config.yaml
arch: "vit"
model: "image classifier"
dataset: "scattered letters and digits in many colours"
train_examples: 97500
image_size: 48
crop_scale_min: 1
horizontal_flip: false
translate: 0.06
cutout: 0.4
targets: ["largest"]
num_classes: 36
norm: "layernorm"
norm_position: "pre"
activation: "swiglu"
mlp_ratio: 2.67
head_dim: 64
fused_qkv: true
bias: "all"
qk_norm: false
parallel_block: false
inner_norm: false
moe: "soft"
num_experts: 32
moe_every: 2
expert_mlp_ratio: 0.5
slots_per_expert: 2
shared_expert: false
patch_size: [6, 6]
layers: 8
width: 128
positions: "learned"
pooling: "class_token"
mixing: "mixup"
loss: "cross_entropy"
head_dropout: 0.1
residual_init: "none"
optimizer: "soap"
beta2: 0.95
lr: 0.0032
beta1: 0.9
shampoo_beta: 0.95
eps: 1e-08
precondition_frequency: 32
max_precond_dim: 1536
one_sided: false
adamw_lr_other_params: 0.0022
grad_clip: 3.0
steps: 11200
batch_size: 384
epochs: 44.1
lr_schedule: "cosine"
final_lr_fraction: 0
warmup_steps: 1120
weight_decay: 0.1
adamw_weight_decay_other_params: 0
Rows from block 4 of a small image classifier, named by matrix and row number. Rows with one number belong to one neuron. Each number is 500 + 25 x the weight over its row's rms, rounded and kept within 0 to 999. All counts start at 0. Numbers have three digits each. After the name is the row's rms in percent of the matrix's.
After each neuron's rows are labels from the 100 images, of 14848, where the neuron reaches its largest size: "strongest on" is what is common among them. Only what is clearly more common there than usual is listed. The data: scattered letters and digits in many colours.
# gate: MLP gate (model.blocks.4.mlp.gate.weight, 336x128), inputs 0-127
# fc1: MLP up (model.blocks.4.mlp.fc1.weight, 336x128), inputs 0-127
# fc2: MLP down (model.blocks.4.mlp.fc2.weight, 128x336, transposed), outputs 0-127

gate.47 103:502506541520538517485457545502486534522487530483509495476523480499465492498493474494517459485545497468505491529492501503507521514524544508506492524526464519529480511464531486474465479524503561468534488493503487529495471520501494489489502517498485529467517508484544464538518445536538464476453534444495497494502522459501501496498504522489483488499499529503451487544451480506526467491456
fc1.47 104:521470474514492492486480523532472517489496454511508507542486499562496523491515479511468505459476528501496541500488477498482459503485487495538511449520496495534485487489491561496524477526499542474485491485486499475548493475490517500488450515474472497506517523510494476472509515471490479498470430473493485508536499506517477490503482478506492447505519451452466492458519474549535513467539
fc2.47 102:548501493501486469493485500493554462565491513542525480515470532531513490516516467468526508476513526500514449518498511488517510426505501439478517506480528506502557482507499521511487475508480512521508486435527489465513498510483509526506540520506495459488497511482470502491497525486504527485503503465495464503487526500529529528504543506562529526471476491489470542502477489480494524471478
strongest on: the character S; largest: S; the character 3

gate.150 104:479519511557498511495501469520537529494508499530542497569492464519523483462518498486488487497508511480514501481505512490485492505465500507504505471534480524470515487493530465565534526502517501493484488449481506501538495512516506508497559500479502488566478556490493475491512510485540469514523508489502452511512488540525510474492551433466505531479515529499448497477487504515510486481530
fc1.150 097:492513531508496482492514477472509507506492538513490503522481518481492468511488506519496518509514494488525531529451494511485510514518492476520472456523509457481504493481462560493497492518532498458478510468529529519519538523539477539500525515482448474559512512497522522524468517497507533548537499516499498507550465487556509493568488460491508498454525544454480514467490514531509505487488
fc2.150 102:458506495497503498481510522530510483503430476519481514484528498475497490497491462497481470481482478515519522481520484465506522490491484517506518461508528516496505483522543506486500547501453457504486447534482564477525463520475509488534476477525491526475478464502489455512502465460493499474540522498551479473513496487521442495510535495521498503560492513477465481510507485502435500475497
strongest on: the character A; largest: A; the character 4; largest: 4

gate.57 107:480533515492506570468495493489474462457484488470415501493524482515467466471493497512489517510511475506499488494477494515512516498495498548492522476463474504496480532492525499478489510469492493501550487516505527538487531553486484532493502531519456536545510505512480486553520478470476495493502542488515493470463478484457545523495534522482488531468529512501453506522465500489505482520484
fc1.57 111:534520525495550539524475514504529497513495505485488466507461536462482463520482487492517466470525509539505478525476490460492430510487555475522484492521484501529486551505504459495482534529528480483490475445497514498500514524531520547481494470522527484521523487485500491525522517527538494534482515493527540520541496462496541473478497490499499541492495490480498481560483500497470469511489
fc2.57 113:487473530498518487496528453499496510505492471521539514478515513492506495488514486527510481539509479484523501541514508536504507524484456553512528539538496443525513533507550473515503504537510453454512530547503560528478514489521526477499494497500467525511465494496478512518526454512498520513514520508516515532506505524463480532560508472511503534493494513500524480513575472499528494485520
strongest on: the character S; largest: S

gate.225 094:472487467503502511494485501485486495499514523487505508450482512462516504529489500520471506482512525469519543543541491540502448490480446523484499468542454480516495472479523504529487465469495482492464522522462483492518463421493478540494456520472498489481535510524479498511492514499516495533486502493542472553486528494474526488551459525483495463519528529473522485530486479501503494507478
fc1.225 094:472513458491523488494513463489502515506484519490513516473525498482531509551492499483491474505531500487444495551493523548526511522483459499448514494540538488468485535470543488517548454500483498495487496477478484495475505455505536501517473477540501517496545482518458519500480526462521498496477512492527481550495502524501487444544519550485512462517515495521502484468501500488503501539458
fc2.225 096:475538524490520480514506511495477414494506503486512500497510524489476515490481467514554527552473496484509493521509455508495475489495554535494502527544474523488510534514473500521517490491499481499491540473546536461447492493542522527476460477526485494491485483510520559481510487492460511509522505488483522496542512485516510466497521511545470536495501515476500446496479490492490534455510
strongest on: the character S; largest: S

gate.52 102:502483510510477522509499496490489503515510496476459469449509488511503503496510529507478495481514551507524483450496467515481509517519516480504488542474528446490532495505473538500486514518521475553537501507502498464566539496551502491529548509536510512495466457436507507505521533483478483538521486480509489518491494512443447512523499492498454502456477501479502480499525527508506447524511
fc1.52 098:476444523518492515496510491482522525513525527498502526475540516517469479539483498475483449464485494490516471539496464516458483497504509490453467543516503474473511479511521535496523557553505500519518475479458484492499519502526497503503510537564490516494499479462504473488523472454520477439517517474520480481500519487484473500482516454519479506477498491513461490486522464530460459498525
fc2.52 099:485529488535485508510472565503452519521509462468500506486475468474520498498515446501511466513483522495479546463532446454502531474525519533491510548529451503516517523504451538498513534453490471512471495488511479470510506538484513510474485486492484508517521473525516521524478481495449462468474499500488497505546528502457497471528481496511517498509491521499516492510491498495488554466489
strongest on: the character T; the character 7; largest: T; the character Z

gate.200 099:488506499482493548501497504517500504468521499532485511477506479516494466533418512459517542520522514492519505454534515533492505493545460525470539489524490451500518523498524507470484496497483495445491501484465538496531528510534507519500527463531484512523510502481502535511425525495536506483524443489527471483513526474496488479471473493485521537508508472534519487489460508487499484483531
fc1.200 095:491470500473514486523524502489507497432516505492511524516508506508535509457484498523514488554533536468493518492482507517520485480506509494524484501515524512490524549509502524522513509466502518466499517479524509539537518510487489474482508525517498498533519498555506593471464495487493499534503481464475498468549512487487460501519481486504517566465532459505503450488482542467527487488470
fc2.200 093:466499520548496477486479499447490481497454507496525493533518527542463482515478467484522499469463506484565526479471482502479482483490507465487493514470520537501445489501521519500479477480452434506492499529503468472509518455482520489499466551516504510526505475489477453509490505508498484508474541555502503484493521526532456490475513503515494486506524486502463530491454491515524517476527
strongest on: the character A; largest: A; the character 4; largest: 4

gate.0 102:495496491490499502493488492417519503524529495549527485432499512502506546483499491506507505508486505496511495471521494513489514471473525536490512505518493512496520512451548499467455538457537496507479517516493519444526455469509445533476523480518556530537502479509511496488488505476544497512470529503470493497505478502524516462511527526485469461531449484477494490488469478484483524478498
fc1.0 094:489484506535523478473493478484485502499501522473473511492514523498481456463479508494491519511468544501537480492492480485521513540464487481474495517500510508479507471529501520518549498522493518508485476546507489512485481516499555468517489532495489470535515505509438510513502470507474521502478499497558509511525489498429525563469522485552468495475511498525434562488499509526530481533495
fc2.0 107:518478513490501492507510433471489500541523447514505509514523451508517552472518473506525501520488515504508467472489510494530494510479502480514496524513470509511530497478502485480426468542523464525541511503523539465551490493500485508480465477520519488505534482540511503498511501449535479481477531505482491492461496517511524530537479466507530473496507456512545523478484485480486520443516
strongest on: the character S; the character 3; largest: S

gate.271 096:520517547457520531520537530470472526479512514499530539510486451519497522513484526487526491482507526499516509514507473518534447475511514496538503496501488495444519486463492472524491459515464505470453496492524496508474502483501508502536525493470496530555488536494519502421476481474517479527502480519527515494465480512487514498519479520461471489567529494490472485467480507481534499530488
fc1.271 093:509549520537446489539509566489505480461481500520526456520478485511490497564479495514512514521541507538499494501491525525502482493496501472506486465510463473502495518471487527462486518495447521496445491502539511517573478488508548492513512498481512494513496506491541474533524500489490511478494496453494477492511490520503500507474517500453516490514489503505493465439452502448495480496516
fc2.271 102:512486471493507470517522483494506484514471475473536468483486499507475476504525503507460444510528498500479478499520498407561480509511515476537552512499479505506502514498523462521511497496510484507529476495483523513535506495456519476537549507469500451472466493479471518469469491507501498538529502539502537525518521531502523521512492484473494477471456501548541529476508511504499507455473
strongest on: the character A

gate.140 105:516520491480486507499500500509504534503471532461574486480511499530481494566495482474494473517522463508465530533504510533509495510561484488470483464514537503492526506525497526509497484510492487506491526515567466488455449459499512504477449547495496520462492496479480494475519503498484490444503518468523481489526448506499498499500474496495490476516545507503527507458467549513482510483489
fc1.140 099:509492491488507537501509491478491499489525456495530462518516527483484501432544519501476553498510474508483447450502532494498492492523483474503539526469573476498492502457496509514496528526518468485455500511481500492483490535535483520485502501532530459492537477527487551519507502508478474496471479543468517484544515528521495510490483498481485514464456455536505500529499494503503514524548
fc2.140 100:506479525511485500474481539492516556512497491516492538505540490463489558512558479501480521476503453530518481469511487485562473481478482499492536469451495475506545459518526464489494467525492555506518478500510482460537480506507488466503477543527496504497478513529481504477501486513533459468500502502507477452470540473490529496509506439491503510486502495480482529491533501502521501473508
strongest on: the character S; largest: S

gate.262 100:464531485496488473490493553498472555493527503519505489500519491502513474477548470514492499540527460466504502477527445498500513499524544496510502568497555476482456506484456485542555496513523479506460533504490473462521455551519470516512503507519492503489520498507532509499535506521484521495530532498488492502516514499498495481486480508474498471499493498502504491522537532493433511536456
fc1.262 101:443465544451454507493512515501472516526517489512466508515477497550521460503545549486486519477548501543507510474535489529507483493545541517523483519500469490473478504524456511519511515486511474522504555503503503469542500524465486493495470506511487519492514519474526471484487492479474529504543499489513507521524483466506488507489523459471498459520479525480510518498466451516457489517537
fc2.262 104:516532499517528514519519516527493473598487535492475527520512509505500473495477484493522492535509547505495509533466509509498518492541439468538483512534539484481543517463523515461506513497487527513514434503516518494519513512547521455460487475459494520517498465494529499501504512496499510512481505507524505528440484513470479517493522495539522504500517498528485508515525513508535547472519
strongest on: the character T; largest: T; the character O

gate.309 094:478488488498532532475474545515562502480517520488517523508510515486511494514499465498469522515447525466533508553520541534489515508503437479514502506492528522534484478479461477478472482471559519490518517483459460537487486471526512495552494502466514502465449487473531477499495484508491528505516494487484468492524505494511457518522505522521539488512531497488514490533523478513461460473495
fc1.309 092:517471554495496491499524476513397515489540506532422463500506499548494489491502512489506482505516501534489462493523477472482472477504501542518543512514503501516504523507517490519502537495529475522473545486520513508542520504516503526502497461495497536544494513482460532528476525540489491514441476534481535509490536506509535528477488502509490503493480513515490520488519509473509524510467
fc2.309 097:520493511551466508469516509482499475534487470501462490511491502508497501444508504473500509508473511504503458499478464524507506471491465486505474452479562486499485494515459527476462462521495460524487468503521544520524530506515498462438505495548479470518513519497521501495547491492519480495454529477492501495484511492496526528478491488493583513477482497493514513534488456511540530479469
strongest on: the character J; the character U; largest: J; largest: U

gate.33 092:517531526439503504483514522536457474487529467505482480476513470523490513491513531516500540495480523545486460506505522511531492490521483481489532503498470496456534517468495492557445477471521450488519478508494490508513500465509535460497517509505505545485489471524455498497475532515558507547514530507468478484490526539490517533528485504500465482550473468520495504480474470475496513498487
fc1.33 095:530477485484522495556529492485488492486489502497514482509483501484536511495503534520453498488507510508528499473477512481487486504507541537519455525504541483509507501495489498486511532566500535461496521502496531498487537485499492520519424480500493468516538501444501468485555499544493513466510450504526459516513511471481497508487506503521537503448510556438499530505489541499487462495491
fc2.33 103:496529536481475470489491526538511457486503484503456449505522489513499528465510534490441507504489501517559459494492494462508507507523488510541519515546510497527490551545467532521519496510521477462471536492475546541530494497503536506490481510543520473542482529536491508529513487511501517473513517466509510492511478518497531529526545500520513555497527487539503511507490492464499484468479
strongest on: the character J; largest: J

gate.255 101:528509550503472518512553529525510464480483528489491441482461501516485503544463520456542480500538480494483464519496495473503446502520512489498470475488456466498505513492481491521528541503496461491487520492519514502509511489525518516504497467525493564502535476467540470475532488531516503474535508467504448518517506508498511503503445498469456505492514530495490508489478509487532499486444
fc1.255 103:539463535528484522526522490494470507532475487509454449501505528531466523529513499500534546494540456484486462507530488485498507489505508496493477470499493483492501503526521517505523516519529495533518523498487499531508522443506482528477493498533555538504544544509490472475517455521521515483491503508508441494537473497483470513494433502445478518511506496507506503449487505514550518485492
fc2.255 103:462485438513517490513437495479492447468460527515490521493523486506500499521509486509514453478496502448555496479529492503496523479524481474497531502525524481501479508508497447469508481485508476497490561542494518447534515534545477501500495498493561490488492482496490491489499522475482521515490499511492533500528496463492455507506551474443495474505485516503509504493532484480477548480529
strongest on: the character A; largest: A

gate.136 097:477515463549546537499477492499497473515487470492475529524480527498509482489432515499564505502507490484539536499445488525486485483474510518501444457498496507496487480506491497500485479533495498484548506503501488509518550500524556481513507485446517474512547510494505519481533527523511486507513444508497512511497476517484465533524504481466468521458445501530481486504523516538531489505507
fc1.136 105:503496452527515501548500469505520472485492544531484562494537528500492505544507489475504466483520479517534506497479476515483452443493513480483533498482539505479472470507474500501476500500493498528496438480534516504484546560525462532459491513480549494470482529508490490453497497512504536471523535461487526513515514536506498515536486518500492506474539470469486500507494503479481476475500
fc2.136 100:492500491544478513519554471510491505482460480481532524506530518483477509512502510528497500459480497522543486494478536424515501532462459514463482469487489518522499545500535477497518486499528541470544524505488532500482508482478503487477495496482532540516492522500533484475532489504512477539502498530474462507491501527523548515445484503474442511516462529474468469496521517511525469501479
strongest on: the character T; largest: T

gate.124 099:517519486515495543512477524523497485450455480509500536541513484496512473496491521484475481482486466521454562495502524519493520534500532490482458458507492474460494496438472478482511540520484497498477485515504499466534424493528493504493480516466525506492506501546521535529493492510497508495471503506472496502473536519456490514545449518510469478488540512526447481482506488506487476510480
fc1.124 095:554507487482516512533477502523490484478463507496473554522485533513504441525484500433486508509521487461525511454552498509473482517486528474482497452476497479488489474499507508504506535491535500515507489521501469521510478500509496478464485484483506491480517456523494486514508467519464507439522481502498471503482547515473544530560457517459467499511518466510469537494517499487522473505474
fc2.124 108:534516487495510483526470503500497500546456494483481465501524497525492482526511519508527522506516471505523537500500514522504526466530526523510473444500500514510451503472493415493481487459500515525500490470520476504471551529458515508528480506515501491550505530528497483488505489500518510457484541505453468452488512514520509464523504534453466492487470513528450496528477507502486497551477
strongest on: the character N; the character M; largest: N; largest: M

gate.308 107:511507518492544472511566436499514502508527538497521498503479508542427508488474502470478485514467488528533528511501506496546515495466484545514475520518460519500511508531503491492499493560452492527475538511534491513498506480515513528493476493474488496501470484482540476462469487493541489474541508504518530479467493476506490498468477487512513489494516464538493521502544520473535528481460
fc1.308 102:454489476502502494510479526545509520475483496495451480490471511462524443501498480494500509482457487497494520436505453500499507492552498469469522465518486525508496469476507529528479486448508505504482471504479498552529481512467464458486543523485496485486519518514483512530489457507509504502501508496462508521503518534513484529528519517533542514498524483463451463497456469508449523506523
fc2.308 094:564527481491506493502461513506502493468467445500464501514503506492496537479496528459474544512494508480485488507514539492522541536512478549488480503453517518488552524531502492490495501503507508448494462514463480526479508495529494545535511499480530481482549543469505503496510520522519502512464536498499507506476497540490553493500501440501499521487540498523512528500473507528496521467558
strongest on: the character T; the character X; largest: X; largest: T

gate.207 103:528468492505479504475483529453497513485497514463539509512520536528477468504453508512487472471534537538469542533476493489475471492493525480541483501535509447516498501520501503458517506540538504525502498481515468513536497540490467479465527514511539490530512512539544525503488483573492521506500482494486481507558511514490476464515486478511513496443507510540486535522511534501502491494510
fc1.207 102:531476534489492568520521540503509512460458508497492481520519506510474484491477518482514501499531473491521459493535473499499486437512485501495419503495498498503489491438556518491526495503485541519487473459522472538524500489480529491511505488551520488523498506441507505486498487486502488462536514504493461485527499505491495511469489530488497534514517455509485544496505503476499471443471
fc2.207 101:485526520528514506470504472517577533489493498534525566486487543509477494511527531521502490521480504486526491457498540517522519457452500496485525487498523481504470512536496515483502510494470445516514528484517536480482475486533500513540483466525500531482532491532544483527497483492482525473467523531511506507497498509552494484513534467485513496526440525465450495507471491495503510534515
strongest on: the character A; largest: A; the character T

gate.180 096:471436494500501488506466521468523495478519490503531516499502483481478523495473456495492524468513540470524454474490495519525493555534538512544497523485501495513517505515536427490492553494523499489538516512535492489501509540536485455503474474460500537475515509506536516527496480560504481511484520488503528466480503530517502511481501505488520493457558537479511513537483478493513479496523
fc1.180 099:501520506483490492463522535481490501520517472504534493494505492515490511524468467480500506501483486469507504508495481496486538503531494400521483476508514530547520499505544481506497493498519495476543501476515531524441520489489482511508456490483465500487486517463541536503496443556505482530503521550468496511517476510521515518508493505486558475488549489484483510540483529500508482561526
fc2.180 108:444510526488476505511474480533539526481503517503517465470472502527520494517514506496514537520513479554492512496492482558538468470518489478466582489538477508500517494500506510490551452518513468495484515525517504473513525530475532470492534468482517503480530490530482492489472507527499480458496511517490499489504447523498447498527507482468528502506457500513493545491461451490480507496511
strongest on: the character J; the character I

gate.51 096:475526486517492547493490506488531491500459498458525508524501505477485424483478475482507510488500486451521514510507517499514501453506420431482472525503517502501487463501492499487481518501527504486508534486472504466477503473468522496553474466487503464483509493517462508497528515494524526498537452492519490509545520552494508498530503463504509465488477502539501503512499512568494520473479
fc1.51 099:533514572437539518456496502531515518456485482466507508529491475503539560536497483491478487464481530540469480511497487490519553572471483501521509517517516525516514485529513479464531507534501500487517503462505507514536532466477530460491498515516498516500476547508512538493459480457520485503512509485533513484475496469507509507528518499514500507514509487467478512513510480528490502513531
fc2.51 099:447495478457529485480484540481521506486546509494489506490553492464469474527477541510516478478469513500528496526491511434502518468473509506464503521447525538530520462469513511564487479478506496473505482470529472485515488499477505501517504524478507482475515521503478517556509517514504472527553494537489517501480437511504474510532529485504489510494508529519480523520494464507520497462526
strongest on: the character S

gate.163 101:489470507523513514473528525482528500502488520478552514525468513514520481452497477501502540561494471460473497506561510549480470527517465454498465464474529474471486516519541520489481475502506478487497515503507520478481500498495511493468534505519510469471520460511510522454518478482503523492552477510463479491537472531544485491480511487500472442481509479507518503481504498528478534533465
fc1.163 102:478457523512492523482486542559513500472496505502530507515481510531523502521459451517517495509534502543500517491506491497439525553486518477497492504495528485504505515499557491467489479471528492427540490513505537471487496496528536492496494493468503523520500487534503517486496555463485554502519540506462468527477505526467514470517491509500482503450501511472512485497559520489522504510524
fc2.163 103:477507496502551504482466543459529498483515531532505525442514508502470542510484471493494532489478503475547530527524545474497508458518472503504543546539495517501443502481488487519506483502518538468515490480466478506498479525563514501524494495499504498461474495479532497518499462505492495530480486522465523479468557494506489523543532513477515490498521510542509497540481519512504488526545
strongest on: the character J; largest: J; the character 1

gate.223 097:480477510538500510493461498513555465483516493506482483466518506481533468500542509489512473486498489495466475452530459548497536537453480497543537464481512519533487497509477508491504515507490508515449452528493472470530469485490516517487509481501500512504489489530501522526490466540511525455482491503476540534530521525504439453503481505505480462457484512552453481509497494491508491503491
fc1.223 097:467506544479504486450493512507500495462520514494485491529489522533528511501491507489524463494496483468438523470540523503485523517478515493485515476481531491512530495523483506553502455518524488510483514495480499492507469561501460508488507502479490489515445538548484541462512493509494441465441464515471521540505528520481487501510511541506491507536453512525460486514535494478520496476519
fc2.223 101:460463515500506509526534491495529496490481540516510527489548493492535566491507453507511518491503524509485494509477474476488519499490494494589537469483470504507529482502467507524441514504539498503531531480517539485484517522512466439447465535451483504518507485502499479501503481529494476507543500493513514559492488496499484491500455496501523500503485490483500461496490515519487457490463
strongest on: the character T; largest: T

gate.84 100:513523492506511535553538517477555497464479499481468522465527496513506528514505486510483517514510469472493494489469456497514511535492510511491521505522491464499526532486511532519495523457513503536532501546497513501501476500512495531433489549500499557532533538520481527495494511486510495504488491527516473501529535490473425491476431520479516489506562487480483482485507513514488483503463
fc1.84 104:472512480527530472467475484534452523535465481515474511478515501518477494487501499469520485481423503478489443499521516482519473505509498529487502539557503506504491479513479475519519508528493504491492508507541465544506492509492513538514530549517476523462548494454510487510545486494500511509467510489508504469494546539529488501459518495545536453483508500536537530521521505481484510499533
fc2.84 092:529472552513530475504532513476502515543531536478512487473471517483498528510480488452513437541506494473549519531492509513514516482482529504556512552442483515520499463545493528509508502528506468475508473485485539551455472501524500488531488491528475491521486537469476493497442495504528522496511492505509501520493489483486509492509507492472514549491506542500502516502510467477532486514541
strongest on: the character Q; largest: Q

gate.98 092:488500511512537484543490513475523518505513508478464534463489467478469511493510509514533471503494516506495467507502477533499456517506489467466454516539515484469482518466521487533494535516518451494473515516484532480517534517506527505472479496515515538489504477448540551491463539518562510510483518532501475471492484475489515478474499539507482497520531441512502476499468447521533461481514
fc1.98 086:523470521526503501515516506492478495507499511504501527484514507494482520512480468483461517514446548501484492507515518563499535520557500516508485501564524499490479512504509482498507512506512477512469508502481504472568519457533448493477451525483569542487510530498516494458483512493490568500501485464523479496541502505494490470493535456503490504456496479491507485486517522529463525530484
fc2.98 093:513536522516481490529476455490555488498504500486496500508486501503508464502523544547452512448504520497530509481488518464477499500473536502511472485483501533542484496511501530515566532503528496488540482486512503507483508513488515501507526443485487470514564512515478445518523467542465523467484496490495509441473496544481502474466519525506521504454492516491531513484504556511498488499504
strongest on: the character J; largest: J; the character D

gate.69 105:503517507524511495477496552494514499497474484479492520526464533480458494521479494523513511507506495511519528505491491511461474482489500460539473465513506519508445487499476490491537530533459537482497531480469524476510509494519504462529476517412516528481558513513562456482513524483520524507522480519511518475496519479501477533508489493463465455465535522518518518476503485522520542524501
fc1.69 106:528527482546495506499494504488498479516508500499478499551502561499484493534511439489481515486484429505459489487525505505487533497477492494510499475502480499466450535518505475509558485515487485490505513530535488492501473453487526506508532475459469538493549493497546473490483489461516486532510460501563492537505497520482472516465506503466519489505491528475508499461530544479491531493524
fc2.69 103:491455501485535528494528522486501513494469493467515512509528467511511481489475473513528475526466521509529506496505488500499523526546477525503539497520527491502514502511545494478452500472501496448506505474441549483518517577496502524472506488515501466485515468499514494500464496481490482506484508518471552531502470456514458467528487480477530530492516480501532490500472519491474558456550
strongest on: the character A; largest: A; the character 1

gate.267 100:483453496529516502463512513492459464460481501523504510498505525552544457522537518533509490500540481477492491480483498471480508483483481514512489451478544513504509497538524477509527493450494518505484461462512549503461478505508486502502533485511535454517458467483433488525539475486471506537477470519507495490476510513508505520491497487481487500483515524545519482474462528512547509493540
fc1.267 099:495484486481536503508518445476499523519474487518541503537482429452519514481515529524505559492463525516533538494528472496558473460497520536520488499480465509499530470470496490474467492538500506472512494497489503524511509492484503465486479467464482507500517509485511493482447566510501515463500509483532521514509480489532489469542507487521496496513477481493478468519505473528443512529507
fc2.267 106:533506508524532488501483466514510496537489480504497533453427502495540549462495508487507508521491489495486457454461503492493506457512501498514496482486439466464480507483469505469508480497438484498502510516471519494526502526541519516496493467540502476443479508530490466525493495472543506492525490457483520492520495511493466493488504498440480477521490497484496471497467499490510553525546
strongest on: the character Q; the character R; largest: R; largest: Q

gate.278 106:542496551505518558495511551504499478493487517472486514505500470524476486517505501496578491472518481490475526502517484474480487530533556536488525469500436488516469562484488477485495515495500501531487515483541486500507514483493499511504522485497534528556496497516473474512502496493494489510476505498492541501512475516493460514477480496516519513461517476493455563562474510511501506527458
fc1.278 110:529498516465512479514503490493504543548540504521507521502493560525523511529456481495505472488539491487513538515524475491473515493470514476466483477500480450495511486508469479520517563480474523516459550485518486546505498495469516458473485496468473514506501486444487453561516489482463510508549513517518513491468486526508473521485503518506498518490496487549510495557497517517498511534492
fc2.278 099:452469542496545487498487537497531480469523483467530468494507499483460497478517464471479478434479532528516454471457485471506495483473494495520470492466510526516483539533483505452512500505512516475480480505524486465514471455484488527531512476515519530534535521531504543456475501515530488495484504518454494492511524494501482477455496484532508505508504518497458510485465521530507470491538
strongest on: the character N; largest: N; the character M; largest: M

gate.311 103:517470536513504495521491555444510485478524479479520502527506521534506486512431524502502507499571513513517491472544516481491495522495511485548481511515488440545517512537523469500478513498490551480484504501477542490494503490500510484476496499448500535521497518517478514476531493508502504532520490526489497505549506518546472482526482472473533504489523502482417525507487498497490533474524
fc1.311 103:489489484478525494498480532535489459476525464483475490482509518452516507517516507482456510509448476498486483496516510491493478550526520516554494460518480479534498479479478490506497487510499553535475505497489478484514507514474479492526481546465514479486439467500479519515532477478526491471507496506530537495453472485475518509493523526527535424461513539499495497515488523548506478529537
fc2.311 097:489499496447497504524510519450538513488524473499491515527494529475492506516478546572537496486521472529508501507471499523529521518420473484464513522504494485461504485456521490524496542461521534491480485491550466530492499508507525518466494517507491524506512518516496485501477544556522481475467543499480487480471509503482517497528496497524486496503511519514509498512574502525495453528487
strongest on: the character A; largest: A; the character 4; largest: 4

gate.275 088:492479472506485477498507533459550495465464484487494507506554478496504471554514500500484491551491477526529492517515509470485497527515543499527498508503489450453504509544525506535473563480491479488489462545496511499522443532495515500474490491488473514495512477475525510525515446478478450504521513495493519507500505536514496494524510520510435506514496493493467455504480521454512494457476
fc1.275 090:500495483511527494457508479524470527522546481533501508415504512462481524479483498481545516452468523479472458500470501508498482491470497483462488515503530499537481509487507476517479479541497493517546520505523462462515547465502465526496506530468504506513498507493454500509479515491550576488453492472532524499516523523491477499523484510507544505504506507504478517508527489476484531518525
fc2.275 097:529524563524481524510522488483499544493513486479490534489487504490505489484500522505508485483491492471497501512470506508478535479514525512532533490545500541512544511495491551507510505526511428508538519438504505512487465475542493483494472500475487545468538493497473488510491466457490489506495488487490531485543529530507495430491528513523499491468471480490469488530469511484465552464526
strongest on: the character J; the character 3

gate.239 089:502536499485511515499481520503521503463478491465540495518500518508526479488531497514482532478486482526490474525505501481514487489484499494507437522532447517450498464483539471446440467484549510517514491452471511508519510518491500461510482508484492534531461493466503505538489533513498507493452491467473466496479494486502527491517517438529500523476549484565532490518502485484516489520501
fc1.239 096:506497484471486486469479489515504482489521538565525491480468534549518489494497511501514486464485493532483484518505476494534516501507508483498459542493474524534513527477479491511466476527525522488477499513495482526511525462495545474464514482464562534515538523497546509504455483505492540506444486510496472546537475517489508486490521457526533503479510466521490521550496502494520507559515
fc2.239 093:503528479516489558522496496526511475485503489476508491552499499507523478490526519480484508482529467496443493472518483461508494553474498530482534506496549492492505480515538537515541551521545476530519494479483497425436481466499522502443495493465471507506521494518510545498499519517475471493480475504497502502491512511523522475434511515513519488477505512518469538479511482487494495532495
strongest on: the character Q; largest: Q; the character D

gate.63 097:554451516487527521484505506466503517478499466508519476507524518518517490517469503450494491495517530526510506482504475517506495542514526491523503522505468455479489488513501529501513473480511457479486495463474556481496488472474490510432519500486529517503459501488533492526505493470478451466461523470478485540504495503480486538489545501474476454496527490545520430493513508479464526526522
fc1.63 094:506582519461560460487485520500505505492490485520478534545492500479501444508499492515474482499488518504474508458505487505485519502488490481490505535538430523484513515513472486548472474485489481520482468477518457511492504490483517529458499462501483524505500494483484530498449508538530524496520479480543508457524497528502504496556505490535541480495448496515455511477517487487500481508499
fc2.63 104:446491492517507487536510457531458526502513538468537490495514498486533501512496442497536502504524465511481446471487503532467539521490509491472461519484497484514501511481489504483509533522491481514444516525537556547506463492521541474538503492521452482501496536514554497468513498452506518469479532489490498493517458534476511484501471479476512499472480464472486474505494502522489513478516
strongest on: the character T

gate.24 091:458548473494514502486442525496499511461479515496474465516441469529508505517458497505507484444496490508483478515496459484498503517471531533500483513495452512523475487482491489556497499517532470485507487458507497516457491514490512508489522414498523522532517491496491485503498506504466502510471507507516477489448536481462501490494540483536488494514527455518513486515460503490552530461495
fc1.24 092:497521490545538482507466512477525478492511486532507478525458495528519511529446514462505476505498518472500486517500516530497515516488519490512502522493443501535508480552486483529500499510468502461496444424528485502502506521491523493471510520471512471507467516498493511527533539502501504478461535459489522493501495494488510486533529449544509494511479513497496545527476479477533513425466
fc2.24 099:512508537495484494506463489463473472472503540506506522530487487514499508499523481489504517511540455572450533459555559504513501522500468509499482500519470530451509497482532496479492499476522459523465541503525493477477494450458486477518543502468487486513502516507493527493495514518496502508513508524498484467529541502493542486477517532499434477486492475525535500470484537475490497509521
strongest on: the character Q; the character O; count: six